Rows from block 3 of a small class-conditioned image diffusion model, named by matrix and row number. Rows with one number within an expert belong to one neuron, the router's apart. Each number is 128 + 24 x the weight over its row's rms, rounded and kept within 0 to 255. All counts start at 0.
After each expert's rows are labels from the 100 images, of 14976 (inputs lightly noised), where the router gives the expert most weight on average: "colour at peak" is the nearest of a few named colours to the mean colour under the peak; "top examples" is what is common among them. Only what is clearly more common there than usual is listed. The data: numbers of one to four digits printed on busy colour backdrops.
# router: slot weights (model.blocks.3.mlp.router.weight, 64x192), inputs 0-47
# up: expert up (model.blocks.3.mlp.up, 32x96x192), inputs 0-47
# down: expert down (model.blocks.3.mlp.down, 32x192x96, transposed), outputs 0-47

# expert 18
router.36 [134 107 178  88  55 112 189 102 131 187 147 138 162 119 102 113 104 147 113 120 131 140 146 131 125 167 127 114 132 121  74 134  86 159  90 133 111 111 134 147 133 161 124 100 100 130 117 110]
router.37 [129 129 143 148 149 111 118 175 118 127 119 113 109 177 114  65 134 102 132 156 106 103 113 117 138 128 100 140 114 128 136 140 111 163 158 129 130 110 107 105 144 130 114  68 140 132 132 102]
up.0 [136 121 227  77 119 100 114 146 103 134 124  80 108 150  91 169 118 119  98  95 109 101 133 106 122 130 160 134 161 134 153 143 153 120 119 113 144 124 146 132 149 108 130 135 141 120 127 148]
down.0 [129 130  45  97 150 134 138 124 124  95 152 131 132 139 128 169 137  97 113 101 114 113  76 118 117 116 112 126 141  87 108 178 169 138 126 123 140 162 151 116 129 134  99 160 111 144 132 113]
up.1 [ 99 149 134 175 115 153 138 160 128  96 110  98  89  88 147 123 137 148 143 103  98 113 135 145 146 144  83 183 104 120 151 125 119  91 122 119 161  97 110 105 108 131 134  82 180 151 128 136]
down.1 [158 119 114 108 137 120 113  82 155 140  92  89 123 100 132 116 129 118 145 149 110 121 118 157 130 144  91  99 146 102 109 106  96 105  95 129 125 158 192 135 138 123 149 123 123 149 103 120]
up.2 [137 134 132 141  64 129 144 157 130 105 125  96 132 127 144 146 123 130 102 138 117 147  99 141 122 151 134 107 141  95 122 170 124 117 155 161 119 131 150 165 156 117 142 142 108 138 122 129]
down.2 [158 152  84 124 133 130 127 120 116 124 118 156 116 139 146 162 107 129 153 148 135 136 124 117 125 122  87 118 165 159 106 163 128 149 165 149 155 147 120 116 128 154 111 110 147  62 101 113]
up.3 [128 125 138 119  65 131 135 161 103 157 143 114  92 110 124 112 169 108 144 111 107 174 164 123 149 155 149 128 124 131 101 116 105  95  85 137 168  84  99 148 136 120 118  70 128 105 209 114]
down.3 [146 126 139 114 141 136  45 118 126 123 124 124 156 130  94 132 124 102 164 174 168 141 149  82 152 130 164 128 117 124 151 107  98 113  68 147 140 143 131 152 137 121 137 113 163 149  83 145]
up.4 [127 124 155 185 110 135 144 131 150 158 110 134 110 124 111 152 136 145 159 164 154 159 152 138 157 112  89 137 162 101 149 144 119 153  96 131 147 129 143 129 115  92 146  91 119 115 152 131]
down.4 [120 113 121 117 119 100 161 109 141 118 136 135 134 148 120 167 116 123 126 169 141 158 145 106  83 192 104 119 120 146 168 114 139  58 143 129 130 134 131 101 144 158 118 153 106 114 148 172]
up.5 [142 112 131  88 137 114 107 119 166 134 117 103 142  95 130 137 114 146 130  69 118 147 124 115 129  58 161 132  72 125 121 121 119 148 147 180 160 145 104 124 123 150 102 124 125 124 124 122]
down.5 [139 124 141 134 109 134 139 100 162 158 131 119 148 190 129 136 161 135 129  73  96 166 160 122 108 100  99 132 122 116 129 140 132 126 164 106 127 126 105 105 100  97 111 115 140 131 106 128]
up.6 [142 142  99 132 158  96 112 106 141 104 129 118 102 124 127 135 146 127 128 168 160 101 173 132  94  84 210 138 123 112  93 114 144 107 160 136 107 124 140 147 111 160 117 115 119  81 117 159]
down.6 [132 123 148 137 127 139 153  96 133 132 120 122 143 133 141 161 132 108 163 145 139 128 172 121 125  93 128 141 131 133 150 125 124 139 144 120 141 115 140 149 156 128 129 110 152  90 128 124]
colour at peak: pink
top examples: length: one; first digit: 1

# expert 24
router.48 [118 132 119  95 131 108 167 154 151 158 150 116 149 141 124  76 109 136 103 123 114 135 106 114 139 127 147 114 112 150 126 121  55 154  72 142 111 115 136 188 131 139 137 144 159  98 139 131]
router.49 [132 110  79 176 114 183  98 114 134 104 118 112  93 123 143 209 162 101 138 128 127 134 146 166 135 149 139 121 137 136 121 131 125 129 145 156 119 114 169 105 107 124 134 146 127 110 127  97]
up.0 [147 132 107 185 109 131 133 117 101  93 149 126 117 115 105 107 111 134 150 177 164 152 149 110 156 125 119 133 164 147 111 115 114 133  86  91 129 151 114 148 133 138 117 114 129  95 175 148]
down.0 [111 119 176  92 112  94 141 150 134 104 120 124 105 139 133 109 143  73 140 113 136 111  76 118 143 145 148 113 133  90 126  88 128 141  93 146 118 176 144  85 151 152 124 117 115 144 140  90]
up.1 [130  96 146 136  58 151 153  89 130 109 182 171 116 110 158 125 154 151  98 172 137 150 140 154 165 138  95 167 151 127 104 150 135 128  96 114 128 161 145 127 164 111 116  93 154 122 128 131]
down.1 [116 105 134 157 137 138  80 101 175 153 158 122 100 128  52 104  87 130 120 115 129 114 111 171 140 142 113 138 139  96 122 169 126 113 130 109 122 130 109 117 179 131 122  72 129 118 155  97]
up.2 [129 138 126 130  79 130 160 128 136 119 139 150 124 100  78 125 122 125  97 129 140 139 109 142 133 138  94 119 126 114 116 133 149  98  60 114 105 129 187 121 174 131 126 123 106 114 126 134]
down.2 [113 119 155 128 130 132  72 154 147 152  83 125 113 111 126 111 115 118  87 170 163 135 105 148 139 147 157 135 110 110 163  96 177 130 107 194 154 130  88 142 122 100 142 149 142 153 127 127]
up.3 [117 121 133  88 133  97 132 182 132  88 170 169 132  90 117  95 119 153 149  52 123 153 147 144 122 107 128 145 127 117 149 120 134 123 135 156 119 167 106 101 141 107 121  83 164 124 116 118]
down.3 [ 95 131 146 134 127 165 160 122 130 160 151 134  84 158 162 109 123 117  85  68 137 127 156  98 122 123 103 132 150 142 101 107 113 143 146 103 130 110 134 121 149 140  95 127 156 131  97 119]
up.4 [126  83 121  95  74 169 157 102 145 119 111 144 152  86 121 119 142 160 121 156 124 165 121 153 175 111 128 129 147 127 151 153 138 132  94 169 151 106 142 166 132 154 164  79 142 128 114 153]
down.4 [139 101 115 124 118 123 129 102 163 136 111 122 136 147 132 141  90 125 144 103  94  73 148 108 109 133  87 119 102 125 158  96 105 146 139 113  70 133 150 126 129 142 114 105 149  84 152 142]
up.5 [158 104 121 115 104  97 144 115 114 138 116 136 132 124 133 122 121 120  96 123 141 163 126 154  95 127 128 123  97 141 130  93 198 164 159  80  86 105 116 143 107 149 110 150  88 110 142 134]
down.5 [109 154 125 134 106 155 176 174 126 174 134 121 133 130 190 108 145 147 138 105  96 137 125 140 121 128 121 126 162 112 100 123  94  76 153 126 160 111 112 157  99 153 132 179 133 140 132 132]
up.6 [178 155 127 141  97 165 134 151 131 109 134 148 162  91 185 129 112 105 111 158 101 124 129 180 169 125 135 125 128 130  93 123 142 138 140 100 141 154 119 114 169 171 151 115 155 134 128 112]
down.6 [ 97 125 160 143 119 146 151 179 126  97 143 122 103 162 124 115 135 140 152 125 127  99 105 120  92 105 121 145 124 102 140 100 102 201  99 128 117 105 100 117 106 150 148 152 161 128 172 155]
colour at peak: brown
top examples: on a plate

# expert 13
router.26 [127 142  76 151  74 142 144 116  99 155 152 135 125 139  94 119 181  91 159 145 124 154 146 112 146 156 141 116 122 124 115 137  78 131 113 115 126 123 146  94 140 156 142 108 138 145 131 165]
router.27 [122 123  96 145 164 139  79 116 110  83 114 116 116 153 170 149 107 109 169 136 129  35 160 123 123 132 104 116 153 156 147 125 187  99 161 115 119 139 118 143 111  76 142 124 148 141 137  91]
up.0 [134 130 142 120 113 143 125 142 139 102 143 122 100 131 103 135 117  97 116 124 137 163 153 138 112 126 146 147  93 153 127 124 131 150  86 143 143 113  93 129 146 128 106 100  96 174 166 114]
down.0 [135 128 161 115 120  75 116 143 142 107 132 120 105 115 160 149 144 109 123 140 110 126 130 112  96 130 128 114 167 117 147 178 148 116 135 122 115 149 124 166  99  99 149 123 185 140 154 112]
up.1 [148 156 169  92 102 116 167 120 116 117  87 156 143 104 123  86 138 142 139 172 123 160 120 129 102 153 117 130  90 160  98  82 139 149 114 127  78 177 130 160  94 121 126 131  53 102 157 136]
down.1 [ 83 107  99 112  79 126 148  73 119 123  94 147 135 102 131  88  95 110 110 152 174  83 123 138 161 103 137 106 123 143 153 132 147 116 110 135 139 110 113 182 160  74 121 147 162 140 153 140]
up.2 [122 120 151 123  92 169 129 126 133 115 105 174 158 162 153 151 131 142 172 164 156 142 113 153 133 148 157 154 114 116 108 118 127 100 123 102  95  95 115 123  95 118 107 150 125 129 117 112]
down.2 [118 142  73 118 138 123 112 133 128 138 168 113 129  75 122 136 112 138 123 145 123  99 111 112 147  92  93 124 147 123 114  92 123 150 116 129 154 124  85 172 117 117 112 146 139 151 168 124]
up.3 [122 109 165  55 130 135 118 137 110 132  97 115 148 110 111 105 108 115 144 113 117  89 107 144 134  78 115 104 116 154 148  82 180 162 143 122 109 168  69 159 123 111 110 151 139 131 135 114]
down.3 [103 128 123 166 124 122 133 126 127 118 131 122 150 144 103 115 173 198 153  85 124  92 144 126 174 121 138 154 135 144 114 135 123 117 121 146 133 126 119 152 143 125 121 159 124 112 118 116]
up.4 [116 118 157 105  88 108 151 165 133  95 135 176 105 113 103 150 136 177 119 139 118 148 155 140 112 112 123 135 106 134 154 132 149 115  90 153 116 117 131 110 105 101 145 139 111 126 155 145]
down.4 [ 82 145 154 163 109 136 151 135 135 102  82 136  89 116 123 163 137 135 108 146  86 158 139 139  74 149 118 114 128 163 107 116 148 135  78 151  91 120 183 135 123  78 132 106  74  96  98 109]
up.5 [148 156 159 140 136  86 137  88 125 142 155 102 126 106 123 109 103 130 110  97 142 142 134 158 130 156 131 110 114 130 104 111 124 124 109  98 116 149 131 150 137 153 116 109 124 162 164 157]
down.5 [102  96 137 117 105 131 153 129 142 191 136 129 105  98 146 112 126 110 102 101 147 117 118 116 148 144 135 137 120 160 132 176 114 175 123 154 109 146 134 166 128 173 145 131 157 155 149 137]
up.6 [128 165 180 123  85 157 163  99 120 101 129 188 108  98 109 113 151 209 155 144  88 169 139 148 135 105 139  91 103 142  99 147 126 142 153 121 127 120 131 118 152 120 163 114  95 128 150 138]
down.6 [111 119  67 145 181  91 134  90 124 128 148 112 108 135 138 139 142 137  74 147 146  96 172 146 106 151 148 132 102  82  68 137 122 135 144 179 121 162 129 115 126 119 113  80 150 114 126 147]
colour at peak: brown
top examples: on a plate

# expert 17
router.34 [123 137 147 160 120 122 153 125  83 114 107 104  96 114 112 142 137  88 140 136 117 131 139 166 145 146  92 114 161 125 122 173 135 117  78 123 132 111 182 146 146 134 149  97 149 128 134 120]
router.35 [154 146 108 151  79 141 179 159 106  65 131 120 122 158 163 100 173 123 144 127 101 146  98 132 146 154 130 160 125 141 100 140 109 111  93 133 135 124 121  90 109 118 140 114 140 112 146 141]
up.0 [112 144 138 120  52 132 185 129 148 117  95 166 120 106 137 160 104 162 131 141 162 129 157  95 130 144 147 126 119 130  84 148 157 132  93 124 122 126 113 110 175 171 160 105 104 119 131 145]
down.0 [147 105 150 131 119 134 113 168 114 100 141 103 161 155 100 118 135 140 147  97 153 157 109 141 129 165 122 113  88 111 159  84 117  82 125 137 111 115 122 139 151 148  86 126 123 127 159 162]
up.1 [166 102  98  97 125 112  95 122 143 139 107 119 133 134 150 186 193 117 129 105 132 135 141 126 149 164 148 118 110 141 111 105  72 126  86 134 104 131  96 102 124 125 116 148 107 108 133 132]
down.1 [141 137 151 137  98 115  98 134 136 136  82 155 145 126 116 133  95  80 134 112 152 160 139 120 146  98 101 139 101 135 143 129 114 100 136 128 105 114 101 121 107 149 162 119 127 111  92 139]
up.2 [119 126 169 115 133 180 150 128 172 107 117 150 133 129 152 130 129 144 112  96 114 115 108 130 162 136 110 112  87 108 142  88 116 111 132 169 144 149 121 102 119 132 131 106 128 144 117 112]
down.2 [148 108 143 132 107 122 143 138 136 121 147 158 141 149  58  93 116 107 105 109 165 123  91 116 118 111 133 101 159 127 140 135 108  97 133 134 159 102 101 137 115 119 117 176 104 110 124 138]
up.3 [120 119 139  96  71 146 156 113 126  96 157 159 141 140 131 182 114 154 120 135 139 142 125 124 115 126 145 132  82 127  88  94 149 140 108 118 121 110 105 150 153 139 125  87  88 118 143 159]
down.3 [162 106 117 141 121 147 104  89 128  86 117 177 153  95 157 161 138 140 144 134 115 140 161 133 105  94 102 108 119 109 124 145 134 147 126 134 101 114 170 128  79 150 125 174 111 185 122  93]
up.4 [181 133 136 119 124 125 119 114 152 126 140 143 100 109 134 133 157 140  81 144 135 129 125 111 114 113  81 170 136 152 120 118 110 165 113 144 128 139 107 142 115 143 114 148 148  87 134 142]
down.4 [118 137  73 115 139 118 105 105 160 106 153  94 102 154 131 143 101 103 131 155  75 120 168 116 150 129 125 112 104 102  98 107 149 109 113 110 146 142 138 133 123 126 113 171 141 117 122 168]
up.5 [145 158 126 136  86 141 138  93 146 114 115 132 136  97 134 147 174 147  74 150 128 155  99 133 120 139 125 150 121 115 101 131 107 152  86 108 110 126 107 187 141 128 125  99 116 107 120 147]
down.5 [116 148 140 121  90 117  94 164 114  95 115 102 101 114 115 137 140 141 152 158 141 153 132 135 127 148 132 173 115 185 162 125 124 148 142 108 127 118 137 140 139  92 127 116 130 131 115 128]
up.6 [200 101 139 108 121 109 102 119 190  89 143 150 112 121 132 117 155 138 122 189 132 118 152  99 112 135 105 116 120 138 137 107  95 109  95 158 152 167 114 108 161 108 134 133 159  72 145 152]
down.6 [132 159 153 123 144 185  76 141 123 130 128 110 115 119 162 133 127  81 130 168 123 143 172 125 134 132 163 117  92 114  94 155 165 124 135 127 140 113 129 144 108 126 146 136 144 135 104 164]
colour at peak: black
top examples: on a plate

# expert 26
router.52 [147 125 159  92 189 126 103 146 106 101 139  94 156  50 123  67 114 147 114 126 124  69 118 146 113 158 123  90 153  95 120 153 101 113 133 127 125 160  98 165 127 131 109 185 136 121 117 105]
router.53 [112 123 152 129 199  88 123 153 122 133 120  79 129  86 129  91 184 103 124 134 133  64 157 128 140 135 136 125 149 100 123 148  62  95 166 136 113 152 136 135 137 104 109 151 132 131  94 109]
up.0 [124 134 126 121  82 120 158 118 113 128 146 127 107 130  75 119 139 149 101 111 131 186 115 113 111 141 157 147  99 130 104  81 100 129 139 156 160 115 164 100 150 177 122 123 125 115 113 175]
down.0 [104 152 150 124 123 105 121 159 107  90 142  69 146 148 119 106 117 162 130 102 166 128 114 152 145 127 104 137 141  94  89 138 181 132 139 135 118 186 115 146 117 144 146 117 136 137 131 130]
up.1 [170 148 145 136 127 108 116 168 125 112 148 143 135 145 131 117 142 115 156 103 138 159 133 170 139 127 139 106 110 166 100 151 116 159  72 107 101 193 107  86 138 139 117 110 159 101  83 144]
down.1 [136 131 115 108 111 129 138 127 158 110 144 172 129  94 115 123 162 103 139 105  96 145 132 116  77 119 122 110 116  74 123 125 165 147 109 143 130 103 119  90 112 128 150 131 128 114 117 132]
up.2 [141 115  84 170 137 107 132 138 153 155 158 125  95 141 144 110 126 132 124 142 156 114 130 132  95 137 163 131 104 111 102 102 133  85 113 111 105 141 127 101 146 133 121 113 104 164 109 170]
down.2 [149 144 159 133 139  97 129 125 116 151 127  98  83  86 114 113  66 143 115 133 115 169 105 122 143 180 146 142 107 152 122 127 144 179 112 121 149 128 139 110 107 154 135 149 101  95 151  95]
up.3 [134 134  49 168 128 133 123 145  96  85 151 134 150 119  98 159 153 115 145 175 155 146 132 141 112 174 117 109 143 110 130 126 110 127 148 126 129 114  78 102 124 126 119 169 115 114 152 124]
down.3 [116 115 187  97 125 120  79 141  98 105 134 105 132 123 195 145 119  98 120 110 148 115 112 138 131 172 111 106  99 129  98 116 101 100 120 159 128 137 131 103 119 102  78 185 103 117 160 113]
up.4 [136 164 143 122 138 141 113 106 115  87 154 141 182 149 151 127 189 107 155 165 139 135 138 145  74 147 179 155 137  97  94 144 123 158 134 120 100 131 128 120 115 142 113 110 120 131 172 111]
down.4 [122 133 132 123 119  91 113 122 115  72 152 102 125  80 103 129 131 147 139 111 107 120 126 108 106 119 129 153 111 140 114 141 121 109 136 130 100 131 122  83 114 124 155 170 181  92 141 119]
up.5 [148 126 145  76 114 123 110 174 153 113 140 162 154 134 134 126 160 127 148 122 144 132 108 137 103 101 105 123 130 172 169 177  87 162  96 143 128 150 125 108 136 102 127 124 129 137 111 159]
down.5 [113 139 103 136 120  86 194 138 158 138 127 139 150  95  74 160 124 143 157 103 110  97 117 131  86 130 111  95  89  79  87 124 149  90 106 106 100  70 141 113 162 103 114  91 104 125 113 120]
up.6 [ 97  97  75  55 137 152 140 147 122 154 109 149 143 154 159 116 121 112 112 111  94  93 128 122  98 122 155 128 131 142 121 132 184 143 142 131 142 106 136 120 138 110 111 180 152 167 119 145]
down.6 [144 144 121 188 117 110  67 133 104 118 143 144 113 120 106 139  71 112  97 137  89 132 104 124 164 184 134 123 137 142 176 102 126 108 126 136 134 118 107 113 116 154 136 150 126 124 143 120]
colour at peak: brown
top examples: grey ink

# expert 5
router.10 [114 146 164  89 102  99 141 163 132  89 119 144 131 140  81  93 147 129 138 151 136 145  95 142 105  73 132 132 106 143 134 139 100 119 152 144  82 122  94 144 132 136 105 123 126 102 117 109]
router.11 [149 123 128 124 129 116 160 143 124  80 139 147 112 138  98 110 187 166 128 145 167 126 132 137 111  64 103 113 121 151 113 138 128 171 146 119 128 154 115  84  94 108 124 115 145 103 132  98]
up.0 [131 145 146 161  99 123 189 108 129 148 163 107  78 134 168 129 132 132 184 169 134 114 116 154 171 154 106 150 110 118 145 151 155 121  87 167 141 114 183 112 113 114 133 133 147 120 134 138]
down.0 [159 155 138 115 135  86 112 149  90 159 109 124 129 172 154 104 118 135 138 139 122  81 147 128 152 136 118 132 176 116 102 139 172 116 135 115 119 130 124 102 129 134 157 150 125 159 139  95]
up.1 [109 114 135 177 111 126 122  66 162 140 129 112 122  98 106 133 102 141  78 150 156 114 102 143 168 132 110 122 163  83 115 135 118 150 103  98 152 117 138 161 124 114 149 108 136 116 181 142]
down.1 [152 130 153 100 135 133 151 125 124 162 106  93 109 166 153 133 128 148 112 112 152 116 122 135 128 168  52  93 110 144 140 140 154 106 156 171 121 113 157  97 138 119  85 145  88  98 141 127]
up.2 [125 159 112  97 151 155 141 111 122 152 128 107 107 146 134 119 123 137 166 127 127 149 139  94 119 136 160 148  93 144 102  91 117  98 113 101 116 111 112 167 137 128 122 140 100 132 122 143]
down.2 [154 124 116 164  77 120 141 149  89 156 133  84 111 137 147 112 131 140 124 128 108 148 129  97 118 152  96 133 165 107 114 152 127 130  99 123 158 142 127 137 125  96 146 150 100 123 123 109]
up.3 [127 159 127  98 125 132 145  98 116 152 112 108 118  67 138 160 120 117 155  85 110 136 123 142  93 158 152 145 104 144  92 120 110 152 129 111 100 105 126 137 129 184 132 132 104 117 110 164]
down.3 [119 113  71 166  86 123 134 136  91 145 114  65 142 199 117 160 154 147 132 120 112  93  83 118 120 162 156 120 190 100 147 121 130 144  78 130 127 129 103 110 145 124 155 125 138 146 160 137]
up.4 [118 144 146  94 127 102 141 120 125 131 145 123 174 109 136 165 128 122 141 116 125 166 135 133 136 162 128 139 118 146 101 115  65 126 110 121 122 150 130 151 138 145 105  92  89 127 114 153]
down.4 [106 131  94 172 114 120 162 117 121 137 147 141  96 150  82 129 120 170 139  98  97 158  75 150 171 143 138 116 159 142 155 145 152  79  92 101 117 147  78 142 126 117 120 101 124 149 113 129]
up.5 [126 103 135 150  82 158 181 140 156 133 115 106 140 133 141 155 141 143 146 166 128 132 169 156 109 128 112 100 173 118 157 123 117 132  99 114 155 158 142 135 153 135 141 126 142  73 136 105]
down.5 [145 100 129 142 113 139 167 133 149 113 119  71  97 167 171 124 138 117 124 163 131 128 176 132 112 121 147 125 106 139 129 122 102 164 128  95 157 158 147 120 168  95 123 132 110 129 149 125]
up.6 [114 116 122 140 124  96 140 146 134 162 182  87 132 107 107 153  97 128 129 137 139 146 121 100 188 121 151 109 134 117 108 129 109  71  90  79 124 137 134 122 143 112 124 132 117 139 126 129]
down.6 [112 147 112 124 154  70 128 162 116 171 153 106  92 185 112  97 103 126 100 100 128 152 120 107  91 154 128 151 134 148 131 147 139 119 150 127 130 117 153 143 123 158  79 141 141 102 140 134]
colour at peak: grey
top examples: length: one

# expert 30
router.60 [113  98  64 135 112 124 177 132 130 147 146 142 153  51 139 148 146 154 138 121 114 141  99 114 132 122  91  99 122 155 150 136 103 144  98 152 149 133 132 120 142 115 148 114 141 133 138 140]
router.61 [138 149  65  93 127 112 172  78 129 132 148 157 146 139 105 188 143 157 118 144 142 137 132 144 119 150 123 134 102 121 102 123  91 139  86 147 139 145 100 111 166 172 118 131 111 152 141 133]
up.0 [152 123 167 128  82 102 119 145 144 132 117 144 141 101 159 135 148 126 154 108 120 127 116 120 122  84 138 117 161 147  96 157 157  89  78 115 140 151 155 111 102 160 166 133 115 133 102 116]
down.0 [149 101 128 116  84 134 150 134 140 158 119 139 101 135 133 127 133 114 109 135 108 154  70 157  94 134 106 126 121 152 119 128 142 119  80  87 120 134 157  92 116 128  98  80 113  96 115 132]
up.1 [123 144 148 130 161 123 110 136 149 115 113 153 114 153 145  98 122 120 147  81 111  92 116 115 115 142 205 136  97 148 133 123 159  98 169 139  84  82 126 110  74 126 113 135  85 116 153 119]
down.1 [ 96 119 118  98 130 129 146 131 160 159 135 183 133 122 173 143 195 150 142  56 149 128  78 136 115 121 132 120 103  73  97 109 118  95 151 108 132 125 110 130 147 123 126 189  94 128 111 128]
up.2 [151 147 127 130 134 118 101 165 126 135 108 118 102 135 125 125 106 118 158  93 124 112 140 117 125 107 202 127 124 146 119 142 163  80 149 129  87  85 132 132  95 110 129 161  95 111 144 148]
down.2 [106 137 159 110 100 129 145 121 181 184 145 116 123 119 183 156 215 122 152  88 124 130 114 129 139  96 130 142 153  98 115 107 116 108 157 128 135 102 120 155 117 100 155 175 102 102 138 156]
up.3 [152 162 136 114 116 160 119  86  94 106 151  93 148 157  96 125 146 156 128  87  96 163 131 103 164 151 131 135 107 125 120 127 124 138 110 128 144  83 125 178 149 150 112 108 128 150 140 126]
down.3 [159 105 167 104 131 137 142 135  96 107 121  86 102 120 174 131 128 119 126 114 122  80 178 117 134 120 147 106 122 127 147 118 166 131 108 118 133  98 132 116 121 122 112 121 141 108 116 124]
up.4 [120 135 154 151 138 112  97 121 147  97 152  97 128 105  88 142 132 128 120 116 144 166 150 118 109 141 123 147 141 129 166 130 128 129  89 107 133 110 116 115 150 140  97  82 122 124 124 120]
down.4 [111 131 108 191 122  70 147 167 152 162 135  93 157 132 131 183 116 140 135 127 146 113 154 123 112 162 174 128 116 169 138 116 116 118 152 127  95 131 130 132 145  80 157  69 104 142 117 137]
up.5 [133 143 131 100 112 121  92 116 117  99 130 123 128 129  88 157 186 125 154 133 134 146 132 152 115 112 131 133 123 111 119 129 109 100 126 136 104 139 126 138  80 149 158 145 130 114 154 157]
down.5 [140 159 159 130 138  87 142 152 110 134 119  92 128 137 145 123  90 129 135 146 120 144 159 129  73 154 138 130  97 135 163 148 182 126 141 151  59 150 161 129 131 112 123  68 136 128 117 139]
up.6 [140 141 165 100 128 158 172 157 124  99 104 124 176 134 152 152 119 140 139  72 115 116 110 123 132  86 117 123  90 156 124 111 133 143 150 139  94  79  98 166 142 155 130 136 152 136 119 140]
down.6 [134 115 159  92  97 146 136 149 120  90 180  93 136 132 123  90 114 169 123  75 110  94 175 143 179 162 110 140 130 131 109 140 170 147 119 114 106 125 148  97 123 154  98 138 140 125 112 133]
colour at peak: grey
top examples: on a plate; white ink; pink ink

# expert 4
router.8 [151 150  98 143 111 145 146 155 109  72 131 125 148 154 109 124 141 155 148 128 123 153 130 131 158 160 114 156 151 170 162 130  72 147  96 101 150 112 116 111 116 127 111  91 150 137 149 107]
router.9 [136 134 136 100  99 107 177 157 159 140 115 163 142  86  92 177 176 106 148 123 132 165 101 109 140 160 114 157 127 167  97 137  44 132  82 134 130 125 126 132 124 154 126 106 140  79 132 131]
up.0 [163 114 137 108  93 172 161  85 145  77 103 139 102  98 107 129 129 122 154  97 146 140  89 118 126 133 140 129 140 124  72 135 163 143 114 120 126 102 132 120 131 123 137 136 131 134 133 144]
down.0 [118 145 117 138 149  95 122 122 143 136 183 120 139  94 131 101 122 129 149  99 189 133 120 123 130 127  94 133  99 125 156 131 119 126 183  89 106 156 104 166 144 113 155 110 133 140 103 129]
up.1 [ 70 140  53 150 132 141 156 150 146 113 134 164 122 111 113 101 107 132 118 139 105 124 137 113  99 135 154 118 103 117 150 134 126 133 151 182 137 135 137 148 137 111 130 130 134 138 119 116]
down.1 [100 157 180  94 146 152 159 142 138 132 113 151 116  92 119  86 146 153 117 130 126 124 100 160 143 120 115 129 129 162  87 143  78 108 107 146  99 137 136 110 114 124 120 111 126 138 126 121]
up.2 [131 126 126 139  50 148 156 108 119 124 125 138 123 127 128 108 123 164 146 159 148 147 152 127 118  86 125 137 168 113 148 165 143 131 107 166 142 139 161 113 161 122 165 100 137 135 122 132]
down.2 [ 93  79 125 152 136 169 136 115 137 120 163 153 144 156 118 145 155  74 107 143 154 164 168 154  53 140 124 148 114 106  87 140  93 122 109 115 141 141 149 145 141 161 146 138 143  78  85 136]
up.3 [ 99 146  96 128  74 125 169  90 129 131 138 117 150  92 104 132 148 124  90 178 130 161 185 148  88 120 139  92 126  92 145 145 161  94  94 164 122 137 154 118 177 134 108 110 102 112 129 166]
down.3 [137 143 126 145 139 125 126 109  95 117  90 148  73 127 169 121 145 125  94 148 103 126 111 133 157 166 157 121 123 149 112 114 160 153 140 127 110 111 137 100 110 150 111 125 108 127 142  84]
up.4 [126 146 182 140 163 121  95 106 142 130 148  90 156 131  98 113 166 111  87 103 129  76 184 116 115  78 110 139 168 104 116  81 143 153 153 105 172 125 140 145 143 124 100 108 124 135 132 121]
down.4 [124 114  51 120 147 129 127 108 138 131 124 101 156 149 112 140 153 187  90 101 137 140 131 119  92 129 147 145 122 168 126 137  80 177 130 133 154 134 121 159 143 121 116  81 143 135 124 159]
up.5 [133 118 111 174 144 114 113 103 101 118 154 122 149 129  76  84 128 143  84 138 139  97 135 160 124 125 126  67 154 116 139 126 198 151 170 118 116 169 119 123 114 106  93 152 109 127 127 132]
down.5 [131 139 119  97 122 134 125  99 114  82 110 114 117  64 112  81  91  94 141 124 119 134 149 107 129 138 112 120 110 151 106 121 100 160 141 138 113 117 162  91 127 119 115  86 155 128 155 102]
up.6 [102 167 173 136 118 156 108 127 121 177 161 126 135 100 114 170 153 122 143 107 158 157 136 105 106 192 116 146 147 108 136 116 110 140 129  89 141  85 136 116 105 115 112 110 116 139 153  72]
down.6 [144 123  94 133 119 162  88 127 155 183 126 103 143 143 164 161 149 146  89 123 178 108 136 165 110 151 120  92 124  95 156 110 125 160 111 131  98 141 171 118 145 128 127 125 128 108 127 147]
colour at peak: grey
top examples: on a plate; white ink